Rows from block 11 of a small sound classifier, named by matrix and row number. Rows with one number within an expert belong to one neuron, the router's apart. Each number is 128 + 24 x the weight over its row's rms, rounded and kept within 0 to 255. All counts start at 0. Numbers have three digits each.
After each expert's rows are labels from the 100 clips, of 14976, where the router gives the expert most weight on average: "strongest on" is what is common among them. Only what is clearly more common there than usual is listed. The data: chords played on synthesised instruments. In brackets: how many of the 100.
# router: router (model.blocks.11.mlp.router.weight, 8x192), inputs 144-191
# up: expert up (model.blocks.11.mlp.up, 8x48x192), inputs 144-191
# down: expert down (model.blocks.11.mlp.down, 8x192x48, transposed), outputs 144-191

# expert 1
router.1:131101137152114128159101149136130132107144159138117108135107133135125117097151148104116120160128169169157122114122111127140103173120080142135121
up.0:099106150119158117114143139129120112165107125091107099101129110147101134116088106099176119136156137146133114106104110126192115154104110144109071
down.0:148145143111165184107133104089114080137119127158158104124144104129129161099115173124121092100115148151143121141097177144124111108184126159136159
up.1:146105125123140112141132134153131161131165188137121122149147153135140117105133141125094140137122111158093118151129213171089135144154108098128145
down.1:119143121106135156115143149115147098136124150065123120175136130099153096112157112112076140147146077176112141143093116112135094147110161128146144
up.2:150085132136134132122123116137081105167105150116125090087125128114095145132157106140146137130143101116142120111126128042115129129121108130092133
down.2:188126138137106109123136122155154124128131126101148080136114121117118137151144134127119091150137126158157123094106156102118131115105155136134130
up.3:154127122123156135168118147161167140113157160162196100129152139150119105153120128135106129100115131167121108139161157133123130179128114119168126
down.3:114125096133088171132131119158111121131101107109154151164113113138124058122156135101143174110123101108141138142096138156152155139106145184139082
up.4:103119142131144102149146165111163145120125120128136132137209130137092154142074134152158117141139101143077146129158131131119143133116107112134150
down.4:113099157081147146093112118101109120120125116148078064162146118086119147092113126100166146156146117137125159109151120146106131130140120095113171
up.5:133099097094126113134110095112159146135145131141132122141103097073115086147146135151060155123109154109142138092133154187132114121121138173142161
down.5:110121064153114100136167109147154138152147136129136161188109118121102138144113080129124135134143079121160096192104124134100164098160132120127134
strongest on: the note D (92); root: D (92); the note F (81); the note A (65)

# expert 4
router.4:113092136139119122099166126118120155190127152159151179144121174159130139089120117156104115131125105105125125116093121142112155099106113123101087
up.0:106148108108150111122128129114152136148082106155152186141145144095126089126122131165105147116139138072179141168113097137161166123150082167122112
down.0:129134089121119127122171143122118114099152131074121120108105159170099117144145103145090108131141085142146144161136089151111145094077106161114120
up.1:123115095158125128139129143109139112178098105127102157127064153158138115100134121150171126148108114126137107102116090147166124095121083183086120
down.1:117116072152123111134122145116150153121187118154196101110147123103138115129142150185108156092131135100125181140153101112133108122165113098116147
up.2:087107096169086110091140120136098112126137147082099157153057144146137149094149138107124121113138116141148152118107097177169116107100140185112089
down.2:095102130142160124122076127090110111105144136160142115083125071108118101149117146135128075092172150137123114152106119086106151131154103123144115
up.3:104159143151130118109131142145095152150120182144198120122168098124132106159121107136117147153176116104145139163123121086132141096134109096103115
down.3:104144144116114116115154111148119100180098109105135115119115166177106116116132106114123119160118140099149145133106173175119107091111091192094129
up.4:100139092105150091167145166138137157114084121143167204122172112110113094134081098136112141142133143089109138147112128118129144109139133109125136
down.4:129146115118103172113171118138088117185119139098138119114147156124128134177161109145126155122133116166138140120171132125111135105096168146154152
up.5:087143129095121124123132113150156141115126142139196189100210120091127110131088134160129143128116113108117155191098142097132151118176123101139134
down.5:116146111123107169138146111132122130135129136086105129124137149150109147134153083078145128124104108158110160155131132131146092146100136156095151
strongest on: the note C (100); the note G (100); root: C (99); reverberation (68)

# expert 7
router.7:141190098169131135084131114128107110108156117135121087085123123128142103171134116134111111097140115118101139143141115107170144127141145147155127
up.0:144164083128141151132083126111106072107127069110111162097132117118105120103148120121167158098142141097161126161113096151152144109116115149128096
down.0:162164117133113106135149127116110124105091147144089132135180134118149136145105133140188120059090135143115106158124133181109132162128090096118151
up.1:146118146125097096170121144117126176089129130158143120089148096120118132138132118136137141145116140182110144124176122144101131129128090157155152
down.1:166102148110108138118119155124142127179173169137125072128131155177144105146148148145128078141147121144168145117133174137123137111148084162109154
up.2:133108111132138110152112131139114104109159138116097140171065110143144121107167102091107132139134153188128172099142136131160125099096137139141111
down.2:098112126077113131092105134119136176137101142146122148126130112128137122110111093145125152099178144200153168175151086134104180150101121117134129
up.3:120142114116141084154153149106165131111146114123147112109100129161120123155122095105156131126096107197081140110150153114129142141138135154132115
down.3:109098136095133174090112122122123149172140146129136099134142117143088150123107141152128092122110153144113122126167097129099168135148135131132076
up.4:130164120134125176139083156122103091095112097118103132104139071106154117133108124126146109109151135124086134153170128136155122145127160128113149
down.4:132136096119111129116133132060129159169162087109101132093132126144117153133125157127179150117130162115126090101114113160120142131089088129102149
up.5:119186116156171178149092130091114126138115087108102145101149087085159091157132116112131127112100125122119108158108117113129105166101127115111128
down.5:132122120129148117157138153091117112110126097120112151080155110189118154102128110152134130139099096079130089142130159160103142120129108116133118
strongest on: the note G# (65); the note E (65); root: E (43); sus4 (40)

# expert 2
router.2:156123141114096179125156107136100130133111092127137158110133099099126133152128112117115160117130090079118086139135139125079136092136166098110155
up.0:134127125120122112089147126149120143125143143149137184106144107104091130156112158144098144115154117138146115173111125154127167105074091118121067
down.0:168080133125089071124128148103164105114125124146117113117120125128113115141094144120134088141197159157139145081096134101148162143140140132127140
up.1:123135118163112140141133128141124089171113091093132156141191135134135131124112120140126091100097090090096132137051093119137152128139152135151145
down.1:067122126147106082098155107140135124131104118124122156127095120128091156151164164115125091107122166118098136089132108133111113128178120149142106
up.2:179108147171124170140102145098148134144109099090087136158122108127128113135118106115109114111113104113116116155101130103115134100133150151115135
down.2:070122142123131134148137123110141123072185137152113092138104111129165095144141143144113164131147166115103107127124132126096139133142113131113091
up.3:142132116115110135090145119151117142115100130114149162144126121121115129132125156144088147112142106126143094152105133170131121122103122139122074
down.3:155059123135092106138130114122149134149123166145131106113109137121105146141082133086141087152143159162130137105100135114115165140134124144100131
up.4:160136095140173133105056131104146091119118113075130164146081100151116114125123130081115156132095115138116134117119108147154131107164132177138154
down.4:148153093111161142132118143110123121123161123096094149135095096183183119135141094157144126124133175075123100130132137131164140133087126154148113
up.5:131120108122113123142069172110123114134188106100142148109084113148111143134141140099086102133122152144115096108124097116116144117167149117111164
down.5:111138122125134117098089141118147118176106164151117169130141085113119145142153169142115116152103110096147143161111147101142123154154094116146100
strongest on: the note F# (100); the note D# (67); reverberation (62); root: B (56)

# expert 0
router.0:134157114098149114130097121072123117131137131114131137157119133160140110098128141126092125125116116102122102131139148200108133097128153124072136
up.0:139155161124098159144122126146116207158090161156106090169142136087155092101146144128140147129120149114158121048106137138130113133152156141190091
down.0:156130135126159124106104120139150125112148112110120118131052142163123103085132110111147166114105132136143156152128133123152117132095143118143159
up.1:152158166123130132154128089139107162189076143150121089152156160097119144111169111144109108127104140126145088077121159118153063173148136132126149
down.1:128156110144124105173114116139156107128117163139098133143112083109163130108130112112113151150159165145128157131134116137171085164101139120166136
up.2:078109099146160116106166118133107121116147110129131117081158134142130089139146127108123122093088110156139128127164105126128129159116108137112116
down.2:112114144108099128100108148096122134084108137097124141097153118161094131132125080146101123136110117113092089077129138099100125118169113074156144
up.3:154079148170111135118109093187117123115135180156147114121095134124133135127141112112119129157144159133129134105134156127121146108135102163123139
down.3:142154127121118137143165135141095132137157158128117099132081157170138107150160105113124138133109125107134092105136158153136140101109162167073146
up.4:139157087104117104137089123120143108090115136060151157077128108161117127121085130105154111103146166155114121159118120127122130134062102097128128
down.4:145139148151118147114138130152152101118137143133128117130132150137131144111137133161121094146155147148171155126130147152072110109149077087138153
up.5:146105143129150135143107128121100134079118128157163124088129074076143146136132133137109136157178147147133125140130113135115120097108062093110125
down.5:118142100128164136146143158112147138127166143091106082158117105177151094106135104156124108135142103087154142139090130093111168121138158115144123
strongest on: minor-major 7th (86)

# expert 3
router.3:122077144123139112093132136134165140097117106114109137133163116124127105128104129112173119125130162149115170137148117116179128139123132146159130
up.0:112103141117124124160180145143126140120140141115134153145145207118095121116105145140133118140092131135113137152123131148137137142126098146122115
down.0:120115059120143093132092116174166151110177184125147140103109101146162103145144095139089127094126148094109097150115106102116124125128156160152119
up.1:148131143121108135091117088129151127143119112119144123059105150138144133139206132149124155137118123099153134101085089078168139160123111173110088
down.1:143180147132155186113109110124128107142131090102115122151132109119157101090157112111093131155095129129150140188132153160143139157107137139150146
up.2:104134119120124144069104127157164149153103104128180146085160115131160130158154113160117148109109155121120119140128125098142128152169147124149117
down.2:150094176144164162131123085129099117129151128119114156136121113131121135135132137154138119119143112113153083091134163115096118148107118087149155
up.3:111136128117157133100126090166119113110124115122169120106120090133124143145133118132143143164139111110141154137169163109149094136129177137166119
down.3:107114154130132168118171110158137116174116108104087121116157151130150170139137167116126127121097164118153101126107131147124134103143135163110120
up.4:122118114181156102177079144090105128125144125127114129187118118091128112125138101116151147122161108135108157152193126132130121096122150124138158
down.4:101165117182139195131111121160138087165109161103154152142129121168135148082130122169123138120094109096135151163107117136139103108129116150101096
up.5:149113084161132128131177134105096124128145096112129104099130173106143070164115126102142134069145128122124147145148128132091163106136160101107140
down.5:101175114106150114170139131127135160188082152069114157139142129135156116134129133165134118100138111076146129147146174135126150169124102120168102
strongest on: the note F (100); root: F (81); the note C (71); reverberation (62)

# expert 6
router.6:105145141130158117149100080117105112125103107118150107138152099118153142106137143142154113119105092130108094137158193121066138157142146092128131
up.0:078166134151133083106087133127156137112154120102147115134147121134143142113107146145141158133121139088130167141141141133161129136146127117151157
down.0:131138105161081121119131161137154110148133119172130111130109161112127148144129156120140129125105146139063093101139130116068113150102118098132151
up.1:115095134125127108096136109158128105123186157187137108114122117122116161138103135146102148172124142160136171143153167105071127108119138102123143
down.1:111148116091064133115153113135128121131130134127125144131151105122159095092109158095120144136123150079125157083097156142101153083156136118126135
up.2:102132143104166098150100148089125098113152098108151118144125138132151098120116128119143131088128126133101154145126174135153122166160154126163074
down.2:130088131157160141145122155096149123170156161177172122116163111127155118090166111110147099118150118135120145157113141108124116123101122096095147
up.3:141160120184153101155127123162143112115101089169135149154139199143130130099116133107142083060104113135138140138091142152159119141146166146117108
down.3:132153109134134131157075143125128134099160143150161148142095133089175092088106150116142127197110124152159119144131123131122141091108123101157171
up.4:116127154131162134105109108135131127126166129118130123105109108106131100096158149154141116126128151113128160091171149087142117132152128119133147
down.4:174137164106104095173114141131092115165128162174131095119137096095155134120166136146104139106159201126129095092129171117146154136127141119107092
up.5:095121110134094117085151142188110108104117137139164177109147096123075181118112160134147167116084093129118119124139104114099175135134099098108105
down.5:116148123136124094111100134099156133121135136148091147145149129120173121114119141127109139151167150109136140160136093193110141113185129098143120
strongest on: the note D (100); the note B (100); the note G# (99); root: G# (99)

# expert 5
router.5:097154135097154093185111158111160096145100129108106107152116131108108177122120150147128159111137153143116127082142147141113114117134113114108148
up.0:109161119129156106169127165124137118116071125127086093140132132118100142140133116147155150117120141146145152114079131123199100164133127135086165
down.0:125105138131153146119136097130123133103130115124155112130166151150143097114122120116138147143110153077219133174129149135132125107116094131156125
up.1:137108124133100078106168164139147116098124128138064159121095121088110122151107120132103150148147137162136112121128129137137097100130112143123123
down.1:116110201119135152074156085105108157116144107123100099119121115133095148168101143131153098119112165136094118106159134102108108131161109127100093
up.2:159119094102153128146132138129092146122137102117118102130129131125178097109085113066103126164112092156122141151167155158119090130141167133153139
down.2:120081093111145116126150164084131142104153135185120117102091122110135133163122127136122145112148127167111137123148061127093157188147143108099157
up.3:120135159110141111097116156121138119124091096110130142117142134112078152128099115150162126139176162142112126123142083117197121120099082139105086
down.3:117105108124135203092108124124096156112138087160067137144134092100108098154190149147101159098088095102109104120133114098099129170144173123148144
up.4:126106160164128116132181152137116134111107084134107120143127127115126090155099132135136135106088134138174075120104139163141140105109106138128114
down.4:128090170103124126139094136106130165158080101125122101158151140124098160133104133113160104112142193182103119139153126123112104119161136125083136
up.5:137103146110115125147118083099102136115127149116159104150095144150163120104155117118111149155071158111163153116146179160119155094149187093173159
down.5:136137151138108099135095136106149163135072165128156083155134168110158133105102130152142112133156154157153122120081120125129152109131101120118143
strongest on: the note G (100); root: G (100); the note A# (84); the note D (71)